config = dict(
    train_examples=197500,
    qk_norm=False,
    drop_path=0.1,
    experts_per_token=2,
    positions='conv',
    grad_clip=1.0,
    steps=12800,
    warmup_steps=380,
)
Rows from block 5 of a small self-supervised image encoder, named by matrix and row number. Rows with one number within an expert belong to one neuron, the router's apart. Each number is 200 + 40 x the weight over its row's rms, rounded and kept within 0 to 999. All counts start at 0.
Before each expert's rows are labels from the 100 images, of 14848, where the router gives the expert most weight on average: "responds to" is what is common among them. Only what is clearly more common there than usual is listed. The data: pixel-art sprites of 400 made-up characters on tiled backdrops.
# router: router (model.blocks.5.mlp.router.weight, 16x192, trained with AdamW), inputs 0-63
# up: expert up (model.blocks.5.mlp.up, 16x48x192), inputs 0-63
# down: expert down (model.blocks.5.mlp.down, 16x192x48, transposed), outputs 0-63

# expert 13
responds to: white
router.13,175,186,167,182,201,177,234,238,155,269,188,252,194,183,197,211,130,248,188,227,195,148,219,177,250,190,274,202,140,178,193,259,224,271,204,195,245,160,205,192,267,229,232,295,122,195,170,220,186,178,148,187,194,160,195,157,192,165,170,159,164,223,217,159
up.0,183,261,236,152,176,246,225,258,209,221,213,201,254,247,226,157,226,163,123,208,141,229,179,138,210,206,144,190,240,275,201,217,229,160,225,219,204,151,199,138,236,108,244,203,187,215,125,244,244,239,244,167,190,177,209,158,245,174,243,231,212,220,227,238
down.0,127,219,165,230,238,150,162,143,228,257,143,211,240,208,213,197,185,175,174,201,188,264,217,264,207,188,173,195,145,229,145,264,195,177,239,155,132,217,180,220,165,201,277,194,202,161,298,193,131,235,161,226,227,207,211,328,245,114,200,222,227,198,215,219
up.1,197,193,246,210,109,232,203,109,218,228,246,173,182,210,181,207,245,217,193,187,170,237,174,235,177,166,165,246,174,274,158,263,198,208,182,214,183,190,174,131,240,157,181,242,167,264,128,246,170,206,192,161,181,220,205,284,229,184,240,226,208,260,164,226
down.1,299,180,267,268,215,214,149,210,73,194,187,166,189,177,183,220,211,178,226,203,197,193,225,157,145,224,265,148,199,222,250,232,118,194,192,234,199,161,264,248,184,221,215,124,208,179,232,207,169,221,308,220,154,240,160,232,185,219,149,216,238,151,249,215

# expert 1
responds to: large; orange
router.1,122,204,194,237,221,227,280,142,238,135,209,244,243,139,203,147,197,151,179,162,237,203,186,228,201,206,149,208,245,216,252,213,155,265,185,225,182,120,195,230,231,223,153,216,228,212,128,214,177,231,122,185,186,196,164,145,170,169,173,135,219,293,207,199
up.0,137,138,227,201,222,196,206,190,276,197,177,229,209,248,223,177,231,187,291,161,198,186,189,170,202,142,179,272,215,233,111,275,211,173,237,309,238,190,106,195,304,209,187,231,274,199,179,272,179,246,169,211,179,189,189,214,155,159,149,168,221,211,205,199
down.0,233,171,200,146,212,126,146,157,272,197,205,216,186,273,163,165,150,213,215,222,222,178,164,217,132,285,77,180,240,224,161,234,203,203,167,133,231,178,285,187,194,179,256,228,173,130,202,236,266,150,266,186,273,242,201,190,165,150,189,202,306,215,219,231
up.1,174,178,224,235,162,227,194,176,200,218,123,181,157,147,184,181,152,162,239,153,196,187,203,180,245,239,160,232,262,172,293,219,96,219,103,224,115,223,169,216,261,253,124,176,198,221,257,170,300,234,195,292,227,168,255,198,174,213,208,190,202,191,245,226
down.1,275,216,167,186,167,167,127,270,263,237,208,197,216,184,128,202,166,260,205,175,226,271,243,164,278,237,244,217,231,181,206,157,251,236,189,233,194,222,154,206,175,192,235,215,131,199,195,297,168,254,176,217,187,147,192,238,213,168,190,168,205,210,145,171

# expert 7
responds to: yellow
router.7,204,113,170,226,217,249,208,221,182,219,215,166,237,214,192,203,173,191,219,184,200,187,173,200,194,231,211,237,227,168,217,176,254,209,153,133,228,258,230,176,241,272,289,223,290,206,231,142,267,127,219,118,142,190,231,194,187,218,181,171,213,180,267,165
up.0,184,240,213,143,200,219,150,235,174,215,203,208,100,224,185,212,148,291,192,164,193,196,196,198,185,271,263,256,202,234,175,190,195,275,251,184,157,202,224,171,181,244,245,200,208,174,151,123,183,208,253,278,210,192,194,149,125,225,232,185,227,192,244,273
down.0,177,181,222,284,169,202,199,258,162,259,192,202,185,215,181,162,187,278,164,177,253,187,167,211,221,119,202,235,252,153,153,207,238,217,215,217,176,215,230,219,178,198,177,246,299,173,172,135,193,229,232,205,140,167,233,203,215,225,190,197,184,232,202,199
up.1,224,220,213,200,159,219,178,309,157,194,263,203,223,223,156,217,249,201,276,194,164,211,191,210,187,208,195,224,157,162,196,195,143,111,169,237,207,269,140,183,177,183,175,201,172,278,195,153,164,253,230,191,191,239,294,179,179,203,191,211,151,220,165,174
down.1,224,203,174,172,219,211,161,189,258,186,173,161,161,200,257,123,194,215,214,207,157,216,170,200,168,169,141,186,217,227,133,194,228,187,217,192,187,216,175,198,202,135,186,187,163,267,258,149,186,152,155,240,150,187,219,184,146,136,238,253,271,175,255,159

# expert 0
responds to: large
router.0,246,184,195,131,112,216,269,147,200,154,275,198,234,140,176,135,169,168,219,187,183,167,227,229,174,229,165,204,232,170,270,254,218,227,163,218,225,248,237,221,277,139,160,196,158,218,184,200,183,179,198,235,204,211,152,128,172,207,166,152,258,274,137,196
up.0,198,235,92,156,135,273,257,154,216,219,198,225,201,211,211,218,156,214,221,204,244,179,160,264,329,211,252,209,160,173,217,157,209,243,167,196,179,164,174,156,151,218,190,204,176,224,204,259,154,257,190,203,184,223,210,254,176,211,152,272,167,170,147,291
down.0,203,224,209,212,194,278,162,167,156,196,162,84,246,201,263,210,234,192,192,283,173,236,183,204,176,201,181,218,128,178,190,177,196,251,201,149,202,176,186,225,226,211,177,141,259,222,187,171,138,190,184,227,226,186,182,194,157,231,283,175,276,227,163,148
up.1,245,166,230,315,183,201,185,197,228,231,187,226,208,159,167,239,263,176,172,143,274,159,241,130,205,210,263,126,263,200,234,171,195,266,126,221,268,163,211,171,149,182,192,195,144,256,226,169,271,181,218,181,199,255,174,193,268,162,187,176,194,194,139,193
down.1,152,299,264,204,212,177,205,294,162,216,250,242,287,232,151,161,184,200,237,197,159,206,169,195,236,306,232,212,148,198,181,201,241,174,272,148,162,188,193,228,149,165,187,128,220,165,142,199,176,196,210,241,145,233,209,176,130,208,161,217,161,212,247,186

# expert 6
responds to: large; pink
router.6,135,223,190,242,262,259,142,259,218,188,108,155,146,193,172,174,280,233,221,224,270,234,139,174,101,214,186,170,218,189,168,243,166,139,192,185,162,198,218,217,99,197,225,173,197,203,245,229,204,198,200,234,225,254,216,190,233,185,217,242,223,164,163,177
up.0,186,182,145,231,190,170,163,223,201,212,238,182,173,148,169,225,242,183,240,273,192,270,161,123,142,205,198,210,172,234,179,133,209,148,242,254,196,188,211,268,184,250,236,286,135,140,213,156,292,222,148,211,149,225,211,237,218,200,220,192,170,177,161,165
down.0,202,233,158,214,313,240,183,205,222,140,191,173,199,204,181,213,153,198,230,230,231,240,260,302,205,175,148,217,210,179,197,205,196,175,210,186,279,204,265,188,149,282,172,217,184,233,149,174,150,207,168,219,203,164,148,272,227,164,161,247,237,172,152,193
up.1,167,191,290,162,215,252,223,183,145,200,199,289,198,166,183,220,142,250,76,173,213,175,239,214,290,147,232,261,285,206,185,155,166,176,147,190,291,220,195,166,118,228,228,268,204,175,133,232,153,241,200,194,239,206,226,194,170,214,165,150,244,255,171,149
down.1,222,166,121,179,139,115,179,196,180,229,251,147,204,209,220,179,200,124,174,181,187,178,188,197,184,228,213,138,224,249,176,214,212,147,217,294,111,165,272,202,201,169,178,98,173,159,204,194,140,141,164,146,156,237,170,170,161,230,167,205,215,205,160,248

# expert 2
responds to: large; black
router.2,169,156,183,196,137,235,283,171,185,217,240,228,126,182,225,236,177,178,247,221,218,151,210,243,260,248,209,183,249,148,254,185,260,222,217,195,264,201,204,201,194,217,207,227,99,232,216,180,262,199,191,128,212,187,268,204,180,202,214,155,125,166,235,152
up.0,184,213,129,211,189,201,257,223,249,152,213,179,290,162,159,165,240,209,235,226,209,246,130,161,129,222,135,288,165,176,183,261,208,263,209,216,194,167,201,228,219,186,191,148,190,210,215,126,256,99,211,130,149,282,226,124,210,193,140,219,165,245,223,205
down.0,205,232,190,205,215,198,97,194,199,186,253,180,215,221,250,214,162,184,176,140,207,238,159,152,155,194,234,209,291,239,180,159,192,204,233,173,146,240,169,156,213,284,199,213,247,205,211,274,190,173,152,209,202,120,195,202,204,211,206,195,243,130,225,141
up.1,186,234,219,174,241,174,157,162,230,167,231,277,101,173,188,233,180,231,253,147,174,270,325,246,170,230,198,151,183,183,211,208,179,192,197,171,224,322,172,203,181,254,232,173,220,170,270,184,160,193,152,200,193,197,198,182,180,235,207,221,240,153,149,196
down.1,195,249,257,182,245,200,151,227,224,256,174,235,154,242,186,185,230,209,196,263,229,173,105,143,158,193,203,193,174,185,186,212,96,190,130,234,204,246,172,184,189,164,194,273,219,240,173,168,212,251,221,190,176,244,194,205,101,224,191,293,137,213,214,198

# expert 3
responds to: orange
router.3,177,195,294,242,280,225,217,173,221,264,152,212,142,158,243,160,176,211,146,179,240,246,206,183,181,171,185,183,246,206,176,143,174,107,219,202,241,124,97,206,115,200,211,178,222,186,142,213,192,207,264,186,132,224,224,182,220,227,188,237,254,232,258,210
up.0,187,196,184,158,218,124,225,171,103,158,184,148,249,234,193,158,210,271,246,203,152,142,139,237,192,175,202,272,138,205,168,124,118,152,262,182,215,135,195,203,195,227,205,164,152,263,154,168,223,210,226,256,180,284,192,149,197,228,206,173,185,224,204,158
down.0,165,236,201,204,240,265,246,270,170,150,229,191,103,151,198,222,229,206,160,209,222,233,168,144,186,232,171,160,275,189,193,198,166,220,206,243,162,214,133,276,185,179,192,246,158,180,124,266,259,236,237,224,177,158,137,239,180,166,205,148,199,206,111,218
up.1,207,171,251,175,201,225,245,129,232,153,235,111,127,237,178,167,205,180,230,142,205,197,236,230,151,219,287,244,201,177,72,212,211,225,234,194,204,249,206,171,166,213,153,234,220,225,145,160,200,305,245,243,185,162,212,211,196,184,166,195,216,178,143,109
down.1,160,241,141,267,206,191,212,272,177,246,78,233,191,119,202,216,195,206,178,180,184,221,163,164,235,210,203,196,246,272,230,180,153,192,220,188,229,233,178,227,144,215,129,192,193,200,174,209,241,145,193,203,181,224,135,171,132,248,265,255,133,160,239,291

# expert 5
responds to: large; pink
router.5,268,163,259,215,209,238,226,235,173,254,181,184,213,177,216,221,129,229,229,189,253,175,232,226,275,285,153,236,259,186,253,167,157,234,253,228,255,207,222,248,197,139,237,178,203,189,179,175,243,168,225,225,225,205,240,150,240,206,220,165,134,174,217,155
up.0,188,120,256,240,199,173,202,252,190,180,206,246,184,223,236,223,171,147,220,271,168,210,246,248,210,239,188,218,274,91,206,148,147,198,245,142,236,174,146,227,204,157,272,135,278,143,181,220,189,244,188,237,178,106,180,159,208,200,211,196,123,190,166,126
down.0,196,185,153,118,183,214,233,254,241,149,143,177,240,296,173,201,233,208,157,200,193,189,207,249,138,133,226,129,157,259,197,185,276,134,167,202,205,220,257,186,228,229,165,205,253,219,177,235,111,254,261,171,293,137,213,186,163,188,217,237,170,221,162,257
up.1,308,259,247,192,129,207,238,162,205,286,205,197,189,170,224,155,188,225,264,222,182,225,185,192,207,196,231,184,275,177,193,197,197,203,228,217,202,204,191,257,111,202,191,185,145,157,249,164,209,252,155,234,208,210,183,266,187,148,210,230,158,222,205,162
down.1,170,187,136,156,196,211,222,167,169,201,197,127,225,218,231,255,240,168,133,220,192,171,218,154,187,262,150,190,197,198,209,286,216,245,216,231,138,214,167,232,249,217,181,158,167,158,133,242,220,150,280,174,237,246,151,186,203,140,124,235,293,188,183,163

# expert 12
responds to: pink; grey
router.12,267,175,189,178,230,178,191,194,257,199,250,232,215,247,166,227,223,226,242,205,174,232,204,185,183,85,140,179,132,199,112,148,154,153,187,186,183,216,228,223,227,184,143,110,194,194,225,247,192,159,162,205,224,236,214,234,278,207,204,209,217,193,268,211
up.0,207,187,236,227,192,140,162,218,259,170,195,209,148,197,164,180,249,222,185,161,189,125,193,198,143,208,159,241,218,237,190,156,203,229,186,187,222,185,216,194,278,207,171,279,219,137,274,184,149,212,220,285,133,166,206,179,195,213,147,234,210,190,148,154
down.0,216,312,64,109,215,248,183,220,140,213,230,198,145,142,166,247,221,215,160,222,155,195,218,227,141,172,213,212,146,202,152,161,169,145,190,214,264,228,135,155,169,203,221,196,176,224,204,282,214,187,278,153,199,194,153,145,279,178,209,199,190,176,199,188
up.1,193,168,146,175,145,171,104,240,163,220,176,168,232,275,159,224,234,310,175,228,211,215,194,193,200,151,153,140,159,278,197,248,203,212,138,149,168,218,239,153,173,207,199,178,179,179,236,126,184,177,220,195,180,244,218,229,227,256,264,308,243,238,202,149
down.1,218,216,204,188,201,228,198,202,305,231,247,191,175,206,195,245,198,183,200,223,216,192,170,234,191,242,194,207,240,194,257,173,252,187,232,224,212,190,210,162,191,249,242,233,224,231,205,195,190,180,280,180,216,276,210,171,229,155,153,238,164,129,181,196

# expert 8
responds to: black
router.8,159,244,174,158,173,124,269,124,166,165,264,225,185,136,195,234,158,241,237,218,161,225,272,234,247,204,180,237,166,141,206,212,247,234,210,216,260,176,187,150,204,231,150,240,160,208,170,240,233,227,168,216,178,217,151,189,166,198,258,171,236,247,177,194
up.0,211,196,217,198,95,221,254,179,213,191,253,177,181,239,182,210,237,225,244,226,157,211,226,299,235,137,310,237,180,191,174,240,219,209,137,230,125,210,214,210,257,238,190,268,246,178,328,203,123,222,232,175,151,197,229,224,150,161,173,201,172,260,232,203
down.0,181,233,158,236,201,224,170,127,127,187,236,179,154,139,221,147,189,168,155,194,144,218,241,193,201,176,197,218,186,226,212,213,214,231,230,290,181,225,187,243,265,200,212,159,156,147,205,213,135,215,220,191,216,246,148,229,246,213,281,144,204,143,256,234
up.1,295,147,179,177,229,234,201,221,184,177,268,164,250,163,214,201,190,158,227,236,304,175,219,206,195,292,163,187,215,269,203,163,164,253,205,231,179,275,250,159,189,137,186,117,129,167,264,208,233,210,195,244,322,256,177,236,242,152,284,151,199,206,201,210
down.1,190,241,183,199,219,213,211,193,183,255,221,210,182,280,262,164,218,181,226,99,178,115,182,212,211,214,213,256,165,228,206,218,175,186,253,137,189,108,184,229,231,167,265,110,214,219,241,225,152,138,177,268,193,169,177,167,193,158,293,218,112,235,191,206

# expert 9
responds to: teal; green
router.9,260,197,139,172,185,190,161,214,206,182,221,152,258,258,225,196,211,220,194,235,205,171,131,184,172,271,259,232,272,176,203,195,203,217,205,247,139,273,222,138,222,283,242,217,280,121,263,114,153,202,276,229,223,192,260,170,139,170,253,228,210,190,209,183
up.0,183,251,162,150,280,121,141,215,257,189,140,198,175,229,191,325,238,226,216,193,145,282,206,195,139,222,202,193,206,247,206,238,148,169,245,258,191,267,187,206,180,144,224,267,199,193,220,136,223,187,158,212,199,126,212,197,230,189,237,303,226,177,164,234
down.0,213,199,214,195,173,203,152,241,229,169,204,174,247,176,240,153,190,189,157,198,202,205,164,211,170,165,206,199,175,176,149,162,186,169,196,190,246,144,210,212,244,236,191,148,147,179,183,146,160,151,193,251,228,207,224,171,154,166,175,167,259,159,239,194
up.1,160,268,180,134,252,204,187,205,185,179,244,195,259,209,181,180,134,201,271,168,178,171,242,191,127,151,142,183,164,150,142,222,185,159,183,237,239,234,151,184,177,196,250,136,191,251,232,257,244,132,162,163,141,270,201,128,186,215,232,187,192,284,230,229
down.1,233,209,162,124,170,110,165,252,240,254,266,180,198,202,164,181,226,207,191,273,133,214,213,204,243,175,179,253,276,223,211,175,223,139,197,245,228,181,177,208,249,223,230,227,138,197,156,267,222,155,155,150,237,188,166,171,148,181,222,185,94,214,219,226

# expert 11
responds to: large; black
router.11,165,163,180,166,142,134,246,123,175,168,171,205,241,178,251,198,178,172,213,229,208,154,281,259,239,148,174,180,176,196,266,222,193,254,177,269,235,179,248,191,199,199,173,238,249,175,133,226,132,282,236,201,191,196,173,266,124,175,173,116,266,205,138,184
up.0,202,248,143,220,214,207,171,170,134,164,231,126,177,238,205,231,223,114,88,148,173,235,140,149,144,168,181,240,236,244,164,260,188,218,176,175,210,181,234,185,210,221,156,202,245,251,188,290,96,196,99,174,182,225,161,230,260,161,202,265,202,180,178,218
down.0,154,153,248,214,213,226,194,181,225,217,187,218,130,218,131,235,183,181,223,243,284,216,158,227,177,207,157,175,129,196,245,172,158,148,184,209,188,215,273,171,135,195,215,242,209,205,161,230,264,191,178,198,172,205,189,201,220,134,120,197,155,302,168,201
up.1,107,154,214,143,246,200,206,154,194,221,221,259,217,200,192,171,277,214,118,229,255,218,252,227,228,180,212,138,160,269,191,162,194,155,248,271,210,240,146,209,184,186,148,204,199,158,212,205,183,214,195,160,176,216,182,235,155,202,202,214,186,149,194,139
down.1,183,255,108,197,221,118,287,204,183,193,225,219,245,221,236,238,186,211,163,223,245,213,265,169,138,182,260,172,203,165,183,216,224,234,159,208,246,232,144,189,160,274,179,234,178,246,169,216,216,265,218,141,180,234,213,287,218,241,169,195,223,174,233,249

# expert 4
responds to: white; pink
router.4,168,275,185,225,242,206,228,270,249,185,262,157,260,242,200,252,166,214,258,230,214,168,177,228,193,263,211,194,199,169,260,211,254,163,132,254,192,258,201,208,176,237,242,174,224,175,186,135,190,107,172,214,203,238,231,180,240,212,262,195,249,133,148,201
up.0,218,135,206,161,206,254,167,188,180,235,285,318,196,180,119,232,151,244,240,183,176,192,190,160,232,179,153,181,182,152,194,155,200,244,233,108,257,200,224,186,254,179,194,206,149,239,227,163,191,156,195,250,180,168,202,243,171,209,196,232,267,181,151,160
down.0,192,249,146,223,152,237,204,190,111,119,124,198,188,153,160,198,215,194,246,159,243,198,200,243,215,208,222,170,234,293,190,186,268,234,186,258,248,120,199,225,166,133,211,190,190,205,234,205,144,242,191,208,239,199,160,163,245,228,122,146,220,215,276,237
up.1,211,148,211,254,140,207,241,273,139,196,151,197,206,201,216,186,209,238,179,220,195,213,264,185,243,208,178,172,175,180,250,245,184,211,186,142,134,194,186,207,173,220,242,231,158,137,244,177,198,239,229,199,184,221,172,235,265,201,132,242,162,183,193,242
down.1,99,115,200,251,229,125,201,120,147,159,228,230,318,207,157,223,214,190,160,199,200,190,203,241,131,275,184,239,190,233,215,170,168,240,207,159,253,206,178,157,188,208,210,231,159,239,154,229,201,234,180,231,230,231,200,192,175,154,201,158,253,182,242,182

# expert 14
responds to: green
router.14,196,244,195,212,272,220,184,205,241,269,185,222,192,222,259,175,191,231,160,130,145,253,220,173,217,149,123,145,218,169,256,160,160,178,295,248,246,158,148,230,205,217,185,240,252,136,175,200,153,151,225,220,167,206,182,204,117,256,198,198,204,247,174,252
up.0,265,193,230,138,234,278,257,210,310,164,197,177,176,245,280,247,159,138,241,205,147,300,224,262,176,208,213,225,204,176,229,225,140,230,238,199,226,161,210,178,188,167,208,117,209,215,156,142,235,189,236,183,148,174,185,233,225,188,155,189,174,217,192,209
down.0,197,226,197,210,150,203,272,166,172,241,155,253,161,207,193,251,158,123,240,205,133,137,218,253,102,135,206,202,184,210,202,218,179,169,209,214,191,201,173,215,199,136,167,235,204,203,209,279,252,150,227,256,151,272,209,212,292,235,240,266,256,186,245,199
up.1,183,172,229,223,182,204,237,227,155,179,203,154,142,154,198,104,226,209,213,250,220,166,184,205,240,253,245,239,210,220,189,237,209,177,189,174,138,186,199,165,198,213,202,241,158,210,185,221,225,184,266,190,170,280,199,209,160,182,247,285,166,217,206,159
down.1,233,221,198,212,192,210,213,213,207,229,216,188,209,238,236,199,144,231,123,187,181,117,135,173,176,226,151,197,202,242,230,238,231,300,162,170,249,177,213,156,212,265,164,189,174,217,189,236,181,243,196,209,225,185,256,188,137,203,183,181,186,233,163,223

# expert 10
responds to: large; blue
router.10,180,159,245,167,115,194,278,170,248,152,142,211,220,181,172,183,183,200,225,251,254,142,271,255,259,272,177,232,209,186,185,121,152,201,156,253,187,164,181,238,256,243,210,220,185,203,147,243,195,268,167,163,160,181,183,194,199,245,158,148,295,229,192,186
up.0,183,201,220,192,190,247,209,158,165,171,196,196,232,241,136,229,281,175,249,234,173,227,196,143,200,247,225,182,184,224,238,186,185,164,155,260,139,237,172,175,211,198,151,211,165,169,215,102,216,150,132,139,233,230,181,239,163,234,181,157,256,146,189,193
down.0,184,153,161,243,238,173,141,181,233,158,225,201,193,124,133,192,128,250,162,125,158,182,236,165,208,250,195,143,153,129,217,195,288,148,215,183,219,174,201,242,227,253,175,190,181,165,186,223,220,190,181,182,172,200,175,305,188,214,237,197,181,161,194,200
up.1,254,191,187,268,186,129,244,232,200,199,216,188,181,102,209,157,232,190,179,237,161,118,211,148,194,144,228,313,173,197,157,238,221,179,192,166,183,154,198,194,244,179,143,185,205,212,199,184,257,221,219,126,136,179,199,148,200,261,235,304,188,171,121,238
down.1,224,186,201,213,196,161,234,217,261,154,183,151,273,233,228,240,229,219,214,212,181,172,197,174,277,182,163,178,290,223,187,196,147,196,267,100,204,244,189,263,225,210,153,267,187,166,189,189,234,247,255,183,293,184,203,81,199,178,234,134,195,248,139,150